A small self-supervised image encoder, trained from scratch.
Model: 6.51M parameters, 32-pixel images, arch convnext_v2, norm layernorm, activation swiglu, moe expert_choice, num experts 16, patch size [2, 2], layers 14, width 160.
Training: soap at rate 0.0033, 1800 steps.
Data: trained on rendered solids tumbling over patterned floors, 2.4 epochs.
Rows from block 6 of a small self-supervised image encoder, named by matrix and row number. Rows with one number belong to one neuron. Each number is 200 + 30 x the weight over its row's rms, rounded and kept within 0 to 999. All counts start at 0.
After each neuron's rows are labels from the 100 images, of 14976, where the neuron reaches its largest size: "strongest on" is what is common among them. Only what is clearly more common there than usual is listed. The data: rendered solids tumbling over patterned floors. In brackets: how many of the 100.
# gate: MLP gate (model.blocks.6.mlp.gate.weight, 416x160), inputs 80-159
# fc1: MLP up (model.blocks.6.mlp.fc1.weight, 416x160), inputs 80-159
# fc2: MLP down (model.blocks.6.mlp.fc2.weight, 160x416, transposed), outputs 80-159

gate.373,187,195,222,195,201,233,186,237,199,202,186,192,247,167,149,209,196,215,175,265,181,200,200,176,199,216,207,287,122,231,247,202,218,207,167,192,184,215,221,136,199,191,189,213,247,190,279,215,203,213,261,222,201,142,196,150,233,210,168,234,237,232,219,173,208,228,206,139,188,179,199,172,180,203,175,217,231,182,182,224
fc1.373,177,186,166,182,177,234,238,189,215,225,146,244,172,222,188,185,162,229,195,201,176,211,243,164,225,242,155,197,200,207,179,157,199,236,214,220,234,188,180,184,199,220,224,159,224,188,145,199,191,215,226,169,226,200,197,205,213,249,170,219,247,170,167,241,188,178,172,212,209,172,169,217,175,202,278,188,192,148,282,190
fc2.373,194,158,237,209,190,185,215,220,226,177,201,157,251,211,188,202,227,204,229,193,249,172,195,127,170,188,279,237,223,227,208,199,223,174,142,248,201,164,197,190,225,206,205,194,181,184,200,208,198,181,189,194,216,175,175,228,248,200,202,191,189,157,218,204,162,214,145,206,242,200,188,188,164,151,222,172,254,222,224,197
strongest on: count: one (56)

gate.363,185,199,174,170,213,197,180,244,234,233,185,176,197,190,213,243,214,169,226,182,188,193,209,226,202,276,200,171,269,177,177,222,170,189,195,182,193,221,231,174,120,185,214,204,162,214,191,192,236,235,231,185,207,236,217,173,224,196,152,176,171,205,277,198,177,278,192,229,211,208,222,206,184,232,135,186,189,237,187,157
fc1.363,222,196,224,218,198,193,200,159,168,177,215,202,217,195,177,156,177,192,169,225,222,216,177,161,174,120,199,203,154,219,221,183,227,196,201,211,201,181,160,218,282,202,187,212,201,187,196,181,181,175,190,213,194,166,218,197,149,222,242,247,207,184,165,180,215,114,223,172,209,209,160,193,202,171,264,197,196,151,222,235
fc2.363,200,207,211,207,231,211,212,228,180,188,206,213,227,208,157,164,206,136,170,240,227,226,200,213,149,207,216,224,253,116,183,181,134,167,263,213,192,173,242,204,237,162,218,175,187,190,215,179,177,202,231,233,182,207,216,178,185,203,217,206,159,160,198,225,185,183,207,237,163,171,175,165,175,252,157,177,220,218,184,187
strongest on: red object (39)

gate.194,198,200,199,177,206,202,198,261,164,200,194,171,242,187,199,182,284,157,225,165,232,166,184,149,106,184,188,249,215,195,197,178,153,182,173,196,196,176,176,196,235,177,223,233,237,179,192,198,166,177,198,190,202,232,186,207,152,222,201,195,179,227,171,212,153,233,155,246,191,214,211,232,238,209,184,165,185,189,176,191
fc1.194,210,165,230,203,244,212,192,204,237,202,227,169,198,187,171,227,133,173,140,211,178,192,225,199,251,169,151,240,235,193,201,201,184,188,191,213,193,199,219,235,205,168,212,221,152,183,192,214,198,221,232,234,189,181,196,176,228,195,243,180,244,259,228,213,186,250,233,246,148,174,209,163,197,220,213,223,203,198,229,223
fc2.194,219,170,123,224,174,159,146,222,197,188,237,260,178,240,214,202,147,149,182,175,204,215,243,141,146,221,196,185,213,173,182,204,207,226,237,215,177,217,182,216,194,183,205,165,204,195,232,221,213,214,177,175,218,198,202,194,225,241,180,173,242,200,220,191,230,163,189,184,239,187,159,218,193,206,174,211,255,204,177,251
strongest on: count: one (58)

gate.172,195,162,175,229,209,174,176,173,261,213,243,182,226,200,160,180,185,194,199,208,215,234,188,218,226,250,172,210,196,209,202,180,250,217,165,207,208,127,237,266,147,159,167,173,216,199,179,189,224,171,193,208,180,217,215,209,229,198,244,153,204,172,213,198,168,190,183,191,207,210,184,178,192,183,163,234,205,172,184,147
fc1.172,160,214,205,240,206,211,194,229,178,247,214,167,199,219,173,173,221,247,205,182,156,187,192,255,187,150,214,189,169,221,200,233,164,186,225,174,207,232,216,218,218,192,174,309,155,217,210,213,178,204,229,219,185,207,170,216,197,209,216,165,168,201,174,200,172,210,214,183,188,195,169,167,243,187,219,216,190,193,212,233
fc2.172,226,174,220,214,195,221,179,202,149,183,236,181,222,178,250,206,200,195,176,177,206,123,213,184,214,184,204,262,233,201,204,157,207,210,172,172,145,170,231,199,217,156,211,202,201,193,201,197,133,272,210,191,239,169,238,237,263,162,244,201,246,280,256,212,153,174,198,188,236,186,215,250,169,166,183,229,231,228,233,189
strongest on: red object (51); its colour: red (39)

gate.199,180,168,197,150,180,210,173,242,184,158,144,188,175,148,209,197,176,186,210,212,193,225,193,177,202,206,194,213,222,201,178,257,187,155,216,197,172,226,199,209,171,211,208,170,145,223,183,180,166,217,185,250,230,192,214,248,198,152,179,145,137,244,211,193,198,232,157,160,214,171,255,193,209,234,142,185,190,144,168,178
fc1.199,209,210,185,244,231,166,211,142,173,220,224,207,236,244,215,233,220,217,211,218,218,181,188,227,218,200,193,214,174,190,223,178,163,272,206,181,168,218,207,194,215,179,147,212,174,196,188,236,230,203,193,159,161,185,207,180,176,260,214,253,233,175,190,146,221,115,277,232,211,220,180,179,205,156,268,218,186,245,235,232
fc2.199,185,215,180,173,225,195,237,207,185,192,224,184,222,177,254,211,200,181,177,172,253,235,167,223,170,203,219,262,175,138,204,141,186,181,218,259,184,213,161,228,208,211,228,194,184,176,224,212,200,228,239,147,177,219,201,178,206,213,145,197,162,203,215,201,227,246,166,235,182,224,182,175,220,236,238,200,209,225,198,212
strongest on: light from the left (63)

gate.218,211,221,198,146,169,192,165,165,201,192,197,201,166,168,199,197,175,209,207,183,273,228,236,234,207,234,204,224,206,180,185,255,208,155,168,206,205,223,192,264,189,203,260,176,187,275,206,195,204,225,226,220,238,238,177,215,204,196,170,183,197,227,173,222,214,136,203,277,222,193,170,151,185,232,165,209,209,176,204,187
fc1.218,199,191,208,247,224,212,235,200,203,224,197,186,210,202,199,214,171,203,193,265,131,201,191,138,247,156,173,159,195,215,197,144,167,217,220,186,233,190,233,208,220,221,143,196,209,153,220,190,209,163,171,185,206,187,232,194,187,174,259,220,233,198,190,167,186,240,194,187,201,212,229,268,202,222,247,193,164,199,183,215
fc2.218,195,224,156,164,151,169,224,171,207,150,206,252,195,189,179,249,199,234,222,256,161,181,229,191,200,210,171,171,244,174,234,187,192,214,234,171,159,193,151,222,240,173,287,202,218,176,253,200,195,238,226,167,167,260,218,194,195,239,210,200,192,158,176,243,202,181,206,160,208,242,173,166,221,202,192,164,209,182,188,183
strongest on: light from behind the camera (52); orange object (39)

gate.67,254,211,229,225,207,189,233,205,251,146,224,250,175,213,238,234,192,181,179,216,250,172,183,208,177,183,190,129,177,234,176,206,165,165,236,200,195,205,211,215,189,229,207,167,190,187,204,226,218,179,190,192,175,225,210,240,193,239,202,174,239,242,209,224,213,133,222,153,239,218,180,210,243,209,101,186,211,193,165,220
fc1.67,218,216,175,238,206,184,179,214,174,244,195,155,222,154,201,175,229,225,177,189,237,207,179,248,182,195,219,237,184,178,174,174,226,247,187,164,175,199,141,185,220,216,196,286,178,222,196,194,171,217,200,199,143,183,184,191,235,188,154,219,195,161,175,148,204,211,236,203,142,183,204,220,180,181,263,228,223,223,156,145
fc2.67,163,167,227,138,221,211,193,210,229,199,195,155,204,195,229,216,200,214,193,187,200,189,164,171,219,210,217,166,208,261,208,228,259,240,137,186,189,223,201,235,205,207,209,180,159,222,134,234,211,228,169,187,213,169,237,269,243,241,227,208,172,260,199,221,178,237,133,280,251,182,187,212,188,197,242,214,200,233,196,202
strongest on: count: four (47); white object (46); its colour: white (25)

gate.291,234,168,190,233,240,218,253,189,266,214,192,205,239,174,180,124,211,255,219,193,162,198,196,192,261,158,210,248,175,219,212,169,200,210,202,189,215,164,225,194,201,217,171,234,198,228,221,231,182,194,210,211,242,196,188,194,217,223,206,191,193,134,162,135,226,240,235,162,190,186,134,249,189,206,173,180,188,230,202,149
fc1.291,235,194,307,179,215,242,229,215,294,181,182,175,189,212,195,191,235,191,253,259,233,242,192,238,225,212,228,172,208,194,272,199,153,202,221,220,192,234,195,177,182,202,213,188,152,200,195,162,235,225,230,217,183,191,159,189,187,214,149,201,230,177,148,214,216,292,188,214,271,190,225,215,175,169,177,188,207,187,212,177
fc2.291,187,195,201,194,152,219,162,200,263,180,207,197,225,194,178,193,194,186,205,154,200,236,226,152,181,189,210,217,233,176,133,216,208,246,144,228,175,189,267,230,203,196,155,168,192,205,201,195,189,202,163,144,174,123,264,200,222,179,162,195,199,160,229,192,218,245,216,218,189,213,195,150,218,145,224,245,239,211,203,252
strongest on: count: one (53)

gate.333,225,187,256,238,236,200,183,218,177,145,189,250,242,225,219,195,215,183,183,232,206,176,171,216,183,269,230,178,181,198,234,199,110,164,195,180,167,193,194,248,189,236,196,185,198,273,195,215,217,178,217,189,166,192,197,216,152,253,233,216,197,157,190,155,171,219,149,201,181,203,188,173,207,181,268,180,207,190,215,220
fc1.333,200,157,263,182,236,225,194,192,239,151,212,215,192,252,224,157,176,214,164,198,213,208,214,218,166,230,194,164,190,175,250,152,185,170,169,179,185,190,212,254,204,233,205,206,244,207,184,197,202,198,264,203,165,151,184,155,189,200,178,260,161,167,193,187,191,170,206,182,185,221,141,170,158,218,198,172,233,246,246,228
fc2.333,227,165,130,219,160,120,190,201,195,175,232,206,224,192,170,236,156,190,245,146,191,199,215,160,189,236,185,219,205,152,223,211,189,245,204,261,176,208,228,230,228,160,235,171,174,211,250,184,209,225,209,205,225,171,195,182,222,221,221,188,218,165,196,219,213,154,194,229,226,223,181,233,157,202,212,171,211,225,193,276
strongest on: count: one (56)

gate.117,190,195,201,175,193,273,206,198,229,199,200,183,182,178,153,236,204,218,201,194,181,190,211,160,185,164,178,236,232,201,208,181,204,152,189,218,211,241,177,143,228,154,154,221,184,249,203,218,221,114,237,198,216,144,224,208,192,212,220,218,205,217,197,162,186,217,238,185,231,231,233,225,173,157,217,183,207,168,229,285
fc1.117,246,198,217,237,215,180,197,209,164,190,202,204,226,221,241,179,218,148,206,168,261,209,174,233,171,183,215,157,214,215,230,260,189,218,184,218,198,162,231,243,196,234,238,186,222,145,181,206,141,250,162,199,182,236,185,229,199,182,192,180,239,233,221,251,212,205,147,233,176,195,233,204,228,223,200,252,213,229,207,152
fc2.117,138,198,177,226,260,203,190,273,171,228,212,198,213,215,211,186,149,221,222,234,239,132,203,183,149,185,226,225,232,190,219,160,194,157,187,196,181,220,222,191,261,158,199,191,209,223,230,213,233,215,238,203,238,197,218,196,241,212,181,183,204,213,196,228,188,196,193,192,208,216,145,230,224,151,146,216,189,202,202,217
strongest on: light from the right (53)

gate.270,170,202,144,151,186,213,224,205,201,198,212,168,204,165,254,195,208,215,221,176,216,245,159,167,223,147,187,161,247,174,221,206,203,256,187,236,225,186,217,225,201,210,251,181,226,223,175,179,213,166,138,251,204,207,142,212,242,169,220,165,196,215,239,231,161,204,202,154,202,232,284,188,199,224,213,213,205,199,183,187
fc1.270,208,200,204,128,231,224,197,190,204,194,180,202,221,170,226,197,141,195,219,192,209,202,167,187,201,226,209,156,208,194,222,257,214,207,208,209,215,215,240,242,217,185,214,144,201,203,213,179,215,216,166,270,214,210,229,176,267,193,201,201,209,159,247,249,206,280,177,195,185,215,275,220,151,251,193,195,181,174,193,194
fc2.270,229,179,187,221,214,228,182,253,170,263,176,150,228,241,232,220,186,223,210,188,208,164,193,169,215,199,177,187,193,199,217,216,223,201,170,203,165,216,210,148,182,197,197,255,186,195,220,229,211,217,129,264,176,165,182,229,172,191,160,146,177,223,201,191,194,233,200,182,224,172,170,256,212,179,244,258,200,221,226,179
strongest on: light from the left (50)

gate.26,213,190,203,127,185,206,158,196,211,211,180,222,173,191,157,225,212,185,179,200,193,200,238,224,164,167,179,199,182,215,197,161,215,156,220,213,222,191,198,197,179,211,210,222,148,211,199,213,198,235,189,194,205,208,188,161,182,233,211,175,290,180,211,225,216,194,196,191,178,211,124,163,192,244,202,208,192,141,202,144
fc1.26,180,188,199,170,195,218,164,208,227,196,195,229,165,190,143,212,153,186,223,199,173,171,213,218,166,173,148,203,161,195,201,191,185,220,217,174,217,174,196,249,208,204,209,199,181,247,220,195,210,211,139,194,219,180,206,179,240,215,193,178,268,127,213,210,189,209,209,185,179,207,178,192,157,256,169,207,178,174,199,210
fc2.26,155,239,207,221,198,213,138,156,224,170,209,213,206,179,204,189,251,211,212,218,197,200,169,239,218,192,192,230,218,194,202,200,168,174,207,199,221,162,170,165,240,149,179,232,183,177,93,253,186,155,246,221,171,234,226,215,175,195,159,193,252,178,273,229,223,213,226,241,158,206,174,197,194,185,242,194,169,246,226,236
strongest on: count: four (49); white object (42)

gate.209,226,222,257,172,179,221,218,186,197,145,181,218,165,153,195,225,192,142,169,209,134,156,188,207,188,238,196,250,213,203,228,199,178,245,217,172,207,233,203,165,226,214,183,253,188,149,204,178,211,156,171,206,250,180,158,260,169,205,207,236,177,173,219,196,181,197,198,202,166,191,237,166,254,168,202,177,226,235,220,256
fc1.209,222,195,205,176,205,189,213,177,245,127,165,211,207,222,182,171,214,220,213,206,223,172,207,223,211,232,152,184,190,218,232,237,205,246,218,196,191,215,182,200,220,215,248,267,159,178,203,188,212,222,174,179,228,201,187,239,173,191,191,214,279,149,224,205,179,283,245,220,228,208,196,177,266,210,143,221,180,226,301,220
fc2.209,153,220,183,194,243,164,185,212,204,188,233,220,208,270,216,186,168,178,220,195,192,171,171,152,204,187,226,210,251,254,199,193,184,247,222,239,184,192,197,229,225,158,216,168,145,229,242,185,269,216,221,234,192,216,224,179,216,183,181,207,200,198,171,240,176,197,245,192,148,205,185,171,174,239,173,217,204,239,211,189
strongest on: count: four (49)

gate.409,188,222,137,170,206,186,222,184,202,201,198,177,168,228,198,231,171,203,184,243,218,194,267,191,259,195,211,241,151,180,182,187,186,233,215,195,208,169,201,219,238,253,252,209,248,214,239,161,185,224,226,173,208,205,188,171,239,191,133,210,205,203,184,218,173,166,177,251,193,233,188,214,192,206,182,148,194,186,191,175
fc1.409,201,216,140,186,212,206,174,230,215,248,200,200,174,198,191,192,235,174,175,180,174,214,219,218,181,197,225,226,182,217,165,213,179,151,151,230,158,188,171,269,193,261,214,151,202,244,241,208,198,208,249,186,221,238,130,156,189,193,159,202,186,171,167,258,237,173,186,228,193,221,229,183,194,216,155,183,202,180,206,213
fc2.409,233,213,191,213,206,223,218,167,309,152,179,179,197,233,196,178,221,152,178,189,257,244,171,187,197,188,190,213,175,166,196,165,252,229,125,183,222,198,193,197,178,194,179,206,186,248,220,193,177,165,168,155,222,178,244,206,226,210,179,171,156,127,188,204,157,216,151,277,201,174,215,203,207,191,221,157,219,173,196,226
strongest on: red object (47); its colour: red (31)

gate.212,201,202,177,243,198,251,177,188,227,242,250,215,232,168,178,236,193,191,162,192,197,151,189,147,252,190,139,209,181,208,194,192,199,225,186,183,193,198,245,232,196,186,188,131,184,220,197,203,184,208,214,204,258,218,210,178,199,184,185,152,232,191,197,175,242,205,236,260,217,215,225,226,171,249,265,247,180,216,194,193
fc1.212,183,184,184,250,221,239,194,194,204,215,224,190,200,164,140,242,169,174,165,225,174,137,182,182,195,192,168,271,224,188,175,192,255,257,163,201,176,182,195,175,187,192,175,185,194,208,211,221,205,243,210,155,255,186,224,156,194,181,210,180,204,146,211,182,278,178,193,186,227,196,192,168,192,242,235,197,196,294,209,230
fc2.212,212,178,210,195,207,170,225,231,241,211,200,193,235,193,204,156,250,184,175,232,234,195,174,143,184,180,191,207,154,170,204,155,180,169,179,215,149,219,210,283,172,227,166,219,200,184,226,201,232,181,190,223,208,256,191,209,225,242,180,197,191,212,225,178,183,197,168,226,174,248,223,192,212,163,214,209,186,206,187,203
strongest on: light from behind the camera (62); pink object (48); its colour: pink (26)

gate.135,196,167,241,194,217,203,183,182,157,172,235,191,228,163,184,186,160,231,229,188,185,232,168,211,186,165,156,193,178,212,207,166,184,248,185,210,236,142,203,196,203,220,222,176,197,153,203,181,175,191,182,220,202,188,207,189,175,201,239,217,228,213,217,207,174,209,204,200,221,197,226,205,185,181,217,180,151,207,234,209
fc1.135,205,188,215,161,214,194,168,188,229,203,191,203,193,194,169,204,146,188,238,198,166,210,187,219,174,188,214,201,203,218,145,202,199,200,165,180,207,256,193,190,169,173,211,194,223,183,208,204,197,263,155,229,186,214,143,190,222,232,173,217,210,249,219,216,214,171,186,232,188,191,172,178,279,201,228,185,232,204,184,193
fc2.135,163,169,187,176,217,186,215,212,251,173,197,178,221,229,198,225,155,221,220,136,207,143,210,170,180,205,227,267,218,183,159,174,214,226,215,288,221,198,235,184,235,195,211,208,154,226,173,225,234,223,170,159,192,169,201,221,249,269,192,211,204,194,205,205,150,179,197,249,178,225,190,244,189,185,290,148,205,202,216,229
strongest on: red object (47); its colour: red (28)

gate.81,227,209,193,185,265,195,167,191,167,231,202,246,245,188,185,229,180,217,181,216,237,208,179,217,209,164,173,175,234,233,185,204,202,197,164,220,213,202,250,173,227,222,202,117,176,214,214,198,217,227,206,223,209,183,186,153,204,203,219,168,233,162,205,246,183,153,187,191,182,158,168,197,174,245,163,199,199,211,172,162
fc1.81,188,184,188,204,205,196,183,262,256,208,166,203,190,209,220,212,219,215,193,158,197,196,209,178,225,190,217,210,216,184,175,201,229,234,211,230,146,231,190,198,201,217,230,272,190,238,174,183,150,209,170,192,185,215,199,258,210,177,258,243,192,278,196,153,212,183,205,239,148,194,200,252,193,167,199,217,240,185,238,162
fc2.81,183,196,183,163,205,177,185,237,248,201,202,177,236,205,156,226,205,138,241,183,197,248,225,156,152,160,238,178,236,206,220,224,229,249,174,201,212,189,227,215,176,198,206,175,205,215,282,196,220,206,198,206,174,157,210,216,188,246,227,201,207,196,170,175,218,179,166,236,238,188,228,213,189,208,156,157,234,222,174,229
strongest on: light from behind the camera (51)

gate.347,219,197,211,228,223,150,171,169,212,194,227,203,222,221,172,214,212,216,168,214,169,198,235,165,129,194,184,268,148,200,193,130,199,185,217,165,226,206,200,277,226,184,232,167,182,256,176,223,206,157,201,144,180,188,197,247,227,182,270,165,199,205,182,132,209,177,210,216,265,196,203,175,190,196,206,229,149,215,206,180
fc1.347,164,212,207,212,185,244,170,181,214,165,198,219,203,205,158,190,115,242,214,210,177,219,232,211,253,163,186,254,166,218,193,196,177,230,199,192,185,202,224,231,144,182,162,156,208,190,245,195,210,232,208,199,224,174,176,235,222,206,201,175,202,173,201,246,195,135,254,189,198,194,152,222,175,234,112,253,180,185,173,205
fc2.347,170,199,197,243,213,193,203,211,177,218,267,170,204,211,214,217,201,216,198,197,236,181,178,162,168,224,178,217,212,233,262,164,256,165,220,217,222,205,216,165,209,187,217,183,226,169,121,203,189,162,178,201,199,198,206,201,185,193,164,176,249,170,214,187,197,219,169,141,194,163,188,217,198,216,237,198,165,234,241,174
strongest on: white object (50); its colour: white (29)

gate.282,184,201,253,167,211,237,182,205,203,230,179,210,232,229,199,224,279,173,238,206,235,221,78,183,241,143,187,221,210,181,195,215,200,224,235,234,189,184,226,244,215,204,184,225,211,211,205,219,185,186,194,212,226,169,180,174,181,204,226,139,208,212,232,207,246,137,238,213,194,238,209,211,241,242,196,155,230,242,197,209
fc1.282,170,233,204,249,227,191,187,220,207,135,225,220,194,190,220,196,191,147,213,227,214,201,241,188,153,209,172,176,229,184,210,190,254,170,198,166,216,200,193,173,185,183,197,167,129,172,223,196,233,186,191,207,168,205,230,233,237,228,201,214,196,196,201,221,181,202,174,194,234,242,158,175,226,207,199,228,183,170,223,210
fc2.282,135,248,221,212,204,172,201,199,216,198,205,147,206,218,151,183,264,174,256,226,232,234,175,162,172,176,226,203,195,181,197,180,176,191,182,193,224,235,252,177,180,223,225,176,242,189,198,193,180,135,183,218,175,168,230,194,162,218,170,210,152,135,155,226,179,198,183,243,222,210,170,205,185,190,170,180,188,204,226,220
strongest on: count: one (73)

gate.379,218,202,198,186,197,205,162,207,147,198,180,200,225,247,249,209,249,219,180,198,197,182,199,246,163,221,209,196,227,170,200,204,161,232,184,196,171,209,206,242,220,226,211,191,163,193,211,206,179,199,251,186,151,247,202,186,202,209,184,195,158,160,164,209,202,201,173,154,169,174,181,168,231,158,157,194,192,193,229,204
fc1.379,209,185,230,220,189,211,242,204,235,267,202,192,175,151,250,217,132,251,191,223,207,211,202,181,240,190,186,210,228,203,182,185,256,174,234,168,167,223,223,133,232,194,186,217,187,175,181,198,186,223,212,180,198,144,134,232,224,202,226,223,200,249,212,229,183,149,241,245,194,209,164,174,211,235,201,207,246,194,148,222
fc2.379,206,175,219,197,205,208,204,253,168,201,222,175,249,169,137,228,220,194,165,166,234,227,211,149,128,164,181,154,216,174,217,241,252,207,122,172,230,180,232,235,202,222,225,145,192,211,228,158,142,184,196,225,182,151,203,223,210,256,205,167,188,197,223,174,200,150,206,234,238,198,210,211,200,179,133,176,163,209,195,194
strongest on: white object (39)

gate.269,227,183,180,205,221,186,171,189,112,171,189,200,158,172,212,214,180,265,207,217,226,234,173,149,151,193,149,256,231,218,183,219,182,197,221,209,148,123,212,209,212,214,192,154,217,258,186,183,204,168,271,230,223,205,254,165,180,201,204,159,188,257,128,133,192,188,209,180,202,218,167,157,241,222,152,220,196,198,161,238
fc1.269,183,199,180,223,178,227,229,152,238,243,215,180,219,172,166,186,116,240,234,180,191,198,213,200,200,191,139,258,170,198,208,170,184,242,159,184,251,264,217,188,168,175,114,214,183,261,262,221,195,196,190,218,200,159,195,186,220,224,205,215,211,156,158,198,233,202,256,210,162,190,210,187,185,215,187,203,214,163,199,218
fc2.269,197,241,181,209,166,222,222,178,212,207,232,179,179,216,229,207,239,202,185,207,204,156,182,177,178,225,165,240,198,200,209,141,289,177,233,131,153,221,140,181,166,229,238,223,186,199,196,236,259,201,189,206,206,218,183,214,194,207,175,159,201,116,197,119,217,190,186,153,206,194,184,205,236,156,284,189,148,209,234,201
strongest on: light from the left (62)

gate.292,216,224,165,191,216,245,221,230,119,201,188,190,220,155,163,211,208,162,166,215,185,205,228,184,130,181,211,259,168,222,210,139,140,179,202,184,202,152,196,198,231,198,172,242,167,196,217,212,226,231,242,211,239,196,182,195,174,153,204,177,223,241,183,194,246,172,192,207,180,209,186,170,220,191,204,183,205,224,162,196
fc1.292,214,203,183,181,162,188,179,173,236,170,214,229,193,204,205,209,202,232,218,175,269,270,181,230,234,218,189,149,213,207,189,196,213,227,202,169,186,262,217,210,149,233,170,200,194,224,211,200,162,201,146,167,177,167,198,189,166,197,160,174,252,183,186,196,220,210,208,196,203,184,147,212,164,197,138,226,188,162,162,141
fc2.292,183,211,219,212,257,215,191,167,214,210,210,161,216,225,234,166,205,262,228,187,237,146,177,186,235,169,244,253,212,288,233,196,237,205,165,238,230,217,205,178,221,160,208,228,174,196,197,228,252,190,214,197,165,197,216,226,199,187,189,193,234,176,196,198,183,214,202,220,207,209,198,205,169,175,224,191,163,218,169,187
strongest on: count: one (59)

gate.303,200,174,182,228,185,205,221,173,285,193,233,199,219,258,191,243,166,243,237,225,144,219,213,209,253,236,239,200,224,160,145,191,212,229,192,214,209,247,203,224,224,213,147,210,270,219,232,183,210,237,180,214,164,222,201,221,160,206,255,221,231,230,164,207,183,216,210,144,207,174,188,214,177,199,218,207,219,150,196,206
fc1.303,216,184,161,225,164,219,219,247,219,178,243,160,208,215,176,205,182,240,181,227,150,198,218,237,208,226,230,208,199,207,202,171,162,200,182,210,191,248,161,185,215,207,225,205,239,215,186,191,156,262,226,219,172,232,192,218,171,211,220,194,228,279,196,173,173,231,190,194,155,141,188,220,166,198,199,188,210,167,187,184
fc2.303,221,211,242,194,135,236,184,241,156,189,180,156,210,208,197,196,203,267,215,215,229,159,205,198,211,196,192,213,227,236,190,129,230,225,146,178,206,194,202,222,195,222,223,204,151,223,207,156,216,188,189,205,204,178,229,233,240,191,227,212,224,305,232,173,157,177,178,223,221,184,235,215,237,139,162,202,186,193,211,259
strongest on: light from behind the camera (58); white object (45); pink object (39)

gate.38,205,204,228,186,259,189,152,205,218,200,168,198,224,196,211,171,189,152,226,215,240,226,212,211,229,203,198,174,169,250,155,250,218,208,221,163,177,219,184,231,213,187,199,198,177,185,211,218,157,205,200,224,152,227,214,154,170,173,170,183,214,176,215,210,252,182,217,187,201,178,189,158,197,249,201,208,230,163,200,230
fc1.38,187,223,212,190,158,217,210,178,170,192,187,235,161,199,175,229,179,187,173,188,154,180,263,199,166,213,243,272,212,194,259,148,210,161,179,204,205,176,202,173,203,233,207,198,221,196,225,199,210,240,188,196,284,176,204,198,208,192,242,235,231,201,205,181,143,216,177,199,210,215,171,228,187,201,173,159,151,217,209,175
fc2.38,169,210,200,156,227,249,202,206,149,185,174,240,200,281,263,204,204,208,218,230,197,168,161,117,234,209,205,192,202,189,216,226,178,211,241,209,191,190,200,200,189,209,203,215,185,209,172,211,167,198,228,174,204,242,202,214,201,196,231,270,207,206,171,225,170,194,227,264,206,223,157,211,213,190,188,241,193,173,197,137
strongest on: count: one (53)

gate.32,223,226,205,197,225,227,190,157,155,181,157,192,217,208,162,157,195,202,176,232,172,226,175,207,210,237,233,203,225,185,264,155,238,209,203,165,212,164,225,191,225,170,162,171,185,200,183,221,220,177,202,163,205,194,226,217,220,163,167,200,235,154,204,169,177,197,146,181,208,220,196,209,200,184,149,141,171,192,223,158
fc1.32,173,221,155,188,173,190,181,204,184,224,219,176,209,225,228,182,244,153,222,168,192,200,156,220,236,180,170,163,221,181,201,181,212,224,196,244,195,77,188,190,199,171,231,200,228,229,168,217,201,122,216,179,159,191,170,213,192,198,196,148,215,232,195,232,203,223,124,208,230,248,135,226,185,187,179,173,219,205,174,166
fc2.32,205,226,202,167,226,241,209,186,258,213,179,194,184,198,170,173,244,204,198,241,258,224,175,169,152,209,215,248,178,209,203,168,165,150,152,213,212,247,215,242,172,234,155,216,206,208,221,172,225,181,207,187,183,174,208,197,173,182,147,186,160,171,147,162,200,273,167,228,170,179,147,139,250,146,263,217,201,192,220,227
strongest on: red object (49); its colour: red (31)

gate.137,215,166,209,170,190,180,228,193,250,203,216,239,210,203,182,189,228,207,209,186,212,181,211,198,171,195,166,168,225,247,214,218,156,212,221,192,228,217,218,179,216,224,229,170,201,188,233,167,201,197,155,185,198,215,208,189,216,181,180,209,213,207,202,216,223,241,185,215,230,236,187,186,251,234,170,226,217,185,205,246
fc1.137,143,187,160,204,209,177,240,241,180,254,206,196,171,249,194,196,199,180,173,158,206,237,207,219,182,178,248,179,191,201,217,144,189,198,211,185,192,192,159,200,213,176,210,193,224,255,197,210,197,194,163,178,203,212,209,158,192,178,156,204,192,202,176,211,199,221,191,240,164,210,241,206,138,214,205,194,184,202,231,208
fc2.137,169,219,204,201,167,219,170,158,232,197,180,149,208,196,218,209,205,230,150,194,194,153,185,211,209,196,188,193,182,220,188,196,232,218,182,203,172,220,190,205,199,177,163,209,194,173,142,290,177,200,217,145,151,148,213,237,215,246,251,149,258,232,214,180,198,218,182,181,234,218,249,226,261,122,262,214,173,241,192,167
strongest on: count: four (47)